From a checkpoint of a small image classifier.
Data: trained on gratings and oriented noise at many angles and scales, 197500 training examples, 26.7 epochs.
Rows from block 5 of a small image classifier, named by matrix and row number. Rows with one number belong to one neuron. Each number is 128 + 32 x the weight over its row's rms, rounded and kept within 0 to 255. All counts start at 0. Numbers have three digits each.
After each neuron's rows are labels from the 100 images, of 14848, where the neuron reaches its highest value: "patch colour" is the nearest of a few named colours to the mean colour under the peak; "strongest on" is what is common among them. Only what is clearly more common there than usual is listed. The data: gratings and oriented noise at many angles and scales. In brackets: how many of the 100.
# fc1: MLP up (model.blocks.5.mlp.fc1.weight, 1152x192), inputs 117-155
# fc2: MLP down (model.blocks.5.mlp.fc2.weight, 192x1152, transposed), outputs 117-155

fc1.124:134073131071094198050095144124096071114140151127088079140138136169096144141187163085142158111133099141141107140144135
fc2.124:100205154122130185100113138084153147151148162104078161115174233107119125114150249148138159093163151175113153100071161
patch colour: black (34)
strongest on: very coarse (100); dashes (92)

fc1.717:161105132124123211107107160174126109136151167137106120142146145192094159094135136133144192127115109176166109146129078
fc2.717:143099131154106142080125132127100171140115157069094120093134196161090153139150163110172172106127111192133127066159205
patch colour: black (26)
strongest on: dashes (100); very coarse (100)

fc1.81:134135162067139101067117141084172081131186200122144121159069121150140124131118144115102115084141087108114100121137144
fc2.81:066113122098177157161108170135143125143140116140056081092186120126132127181133114156146165091131139173150164209099123
patch colour: brown (25)
strongest on: very coarse (98); sawtooth grating (95)

fc1.501:143149136149067146170137113173199137114143136145092139105161082136151098129086150124080077096125150108081158123115122
fc2.501:078090177069099116154071151145101162101169201126139155141138107131134153095137023079099130132099091136123130190112135
patch colour: black (30)
strongest on: dashes (90); coarse (90)

fc1.96:145102198089130173140091139073176148131155167193114127136134110148172186052157195125104184180120137125130139133098076
fc2.96:156067121117102082107132136101114119125163112108179185141089166109143140092111251091157180136151099107114122161161085
patch colour: brown (25)
strongest on: medium (99); dashes (84)

fc1.759:155138142172146083124133110121082102120136122128047114130130160121158126096106149148155140076144126098145103132116178
fc2.759:076062151074110171138104129083184173139087172098114091122083065151066125140152215140128145126075102169119175171098141
patch colour: black (25)
strongest on: dashes (72); coarse (50)

fc1.36:131141137114101177103112147168101122151127187128110083125172138211064192128140063189102159137144129167185147151134129
fc2.36:163088139096154098147142095110125127104150065153130131135096058103162085081149178073119094114099108083123041103122117
patch colour: black (32)
strongest on: very coarse (92); dashes (89); stripes at 105 degrees (25)

fc1.184:177122107097115119070171109113138106073139155108073147149119160146149122140137123096131114162150115110090103097151151
fc2.184:087183137076111143118051179139096130166102177126026100140100159202084118124139171134151110093109112091133124101098196
patch colour: brown (29)
strongest on: sawtooth grating (100); very coarse (100)

fc1.447:139110144117116216056098154174114088137144163158075124137124164177096154110156119131144156138148089154162114136139095
fc2.447:119107120111112139064092166114116160134139159059102109143170201162085165116146230131152216059156116174117122127124222
patch colour: black (39)
strongest on: dashes (100); very coarse (100)

fc1.719:158139096172147150088082144116099134132120134153115114152112147178140112049183115143116157112087136162139087172138086
fc2.719:133156230153115189110108140069126138190086104064074130120121139156103136130107194105117113125136121147095122064138238
patch colour: black (26)
strongest on: very coarse (100); dashes (97)

fc1.33:104088178064104166117106131129064091131120170139027099149154133191136154149142122107091138115105110119127145157146128
fc2.33:121151143126136188135147120093175136135149127091153157104177185090090121133127251162148171120156159162082140127075205
patch colour: black (39)
strongest on: very coarse (99); dashes (97)

fc1.379:099076141120116187032073131156073083124142135124103099129112151183131119092215152109146177090166107147178129125126110
fc2.379:163169147149093168100110180102120154142100174121037123164152198154097148113159233125130114121161125165099116089120217
patch colour: black (47)
strongest on: dashes (100); very coarse (100)

fc1.579:179107110090096119084146110102142101068136146092086151151123150145133107163150100095125105194160123106102110103134149
fc2.579:100184108083149148105083161152053146161129194120037082149087131201071114097151148108140093096078116080151097134121207
patch colour: brown (28)
strongest on: very coarse (100); sawtooth grating (96)

fc1.549:192102116102114111081163106095144109074134157116082140151128143149146122146147106082126112191136111105089103095141148
fc2.549:076163108088134133126061177151077136181121185112032084121084148217062119105157170145154103099091101083130095134138175
patch colour: brown (29)
strongest on: very coarse (100); sawtooth grating (99)

fc1.712:144052142086086193055102148107115077101146152084071064122139105159099140140172160107115129119141110108096100153100160
fc2.712:078217140110142168140118128075162125109135105147049140106136211077105119103126228113175145068129120141115161066091121
patch colour: black (25)
strongest on: very coarse (92); dashes (54)

fc1.688:141099196093134176143071153053200126106138150192093129140147116114174173053153188128116165179126129141124144146105083
fc2.688:179085099096076092103129129119101114108153098086193163159108153091161109092138234090143136133147102134132104130155092
patch colour: brown (28)
strongest on: medium (99); dashes (86)

fc1.499:140109132104066207083111145155106081142139154122095106135144167200071168110168128129155135135120112147161135131132125
fc2.499:103099156100138111074076152110131125172159158111127100104135174146113115088160223092181195083105142149153107097066156
patch colour: black (30)
strongest on: very coarse (100); dashes (89)

fc1.679:140146132138114174102080137179119084145162190094125138128141163211075168128168129127159144152106115157145128148118108
fc2.679:071094173145130096098113135099108145169130134139117088119128136171121135114139198125170197104078113165127139141111142
patch colour: black (28)
strongest on: dashes (100); very coarse (100)

fc1.185:144112199096136174143094127068182128137150163188122125134123105153171188064167196134102184182120141128140148132108075
fc2.185:149064125102098093095139144096100135120164113105159191152089163122133143100112255094153175143153098106120127160157086
patch colour: brown (26)
strongest on: medium (98); dashes (83)

fc1.424:151102192089134167140099138074170148139157161185117129133128101150174185055159186123093191179119140138143139136110072
fc2.424:147068133108101087109136137096111126131166118117170180152079169114133157090102246090156174128157094095104128160152084
patch colour: brown (28)
strongest on: medium (97); dashes (69)

fc1.469:127052123064107164059083160129114086101111157127050101124146157164103141105158129113177155067157101138138123129141145
fc2.469:115188151107111166118107129104149179160134163114075128126152202127098105106146252157134159097150144176121146105062182
patch colour: black (29)
strongest on: very coarse (100); dashes (72)

fc1.437:158134150098069181092101145139098107141119177141095089099136126222075183110167115143129140121130113164172150149130111
fc2.437:140100138114169084128119079111119115102137083147138131115091080095139076057164188084117104085085120071141063120109150
patch colour: black (30)
strongest on: very coarse (100); dashes (86)

fc1.676:137116203105135181146077136070198125126143161184109123134130114140169186064154202134111174180130143120131147139104091
fc2.676:172067107097085089089133132104095133102165105095161174147108154109146121106131255097150166151144099136131113143161095
patch colour: brown (26)
strongest on: medium (99); dashes (85)

fc1.157:130099163095113164061085155153083090103122149119093114105135197212109136132186138137154165081208089137127136130116139
fc2.157:146164139142086169102137113101136164120085182082065107158132156138091141104131255123124145105157077138125124157081213
patch colour: black (35)
strongest on: very coarse (100); dashes (99)

fc1.48:089150140073068169143064157108115120128130172151146136094166149151107165114148123144195132143130095156152197142115120
fc2.48:152117114138146150135152069181116152129119109087126102109104069114149066080150137115133078098139120083119065134142164
patch colour: black (28)
strongest on: dashes (83); very coarse (47)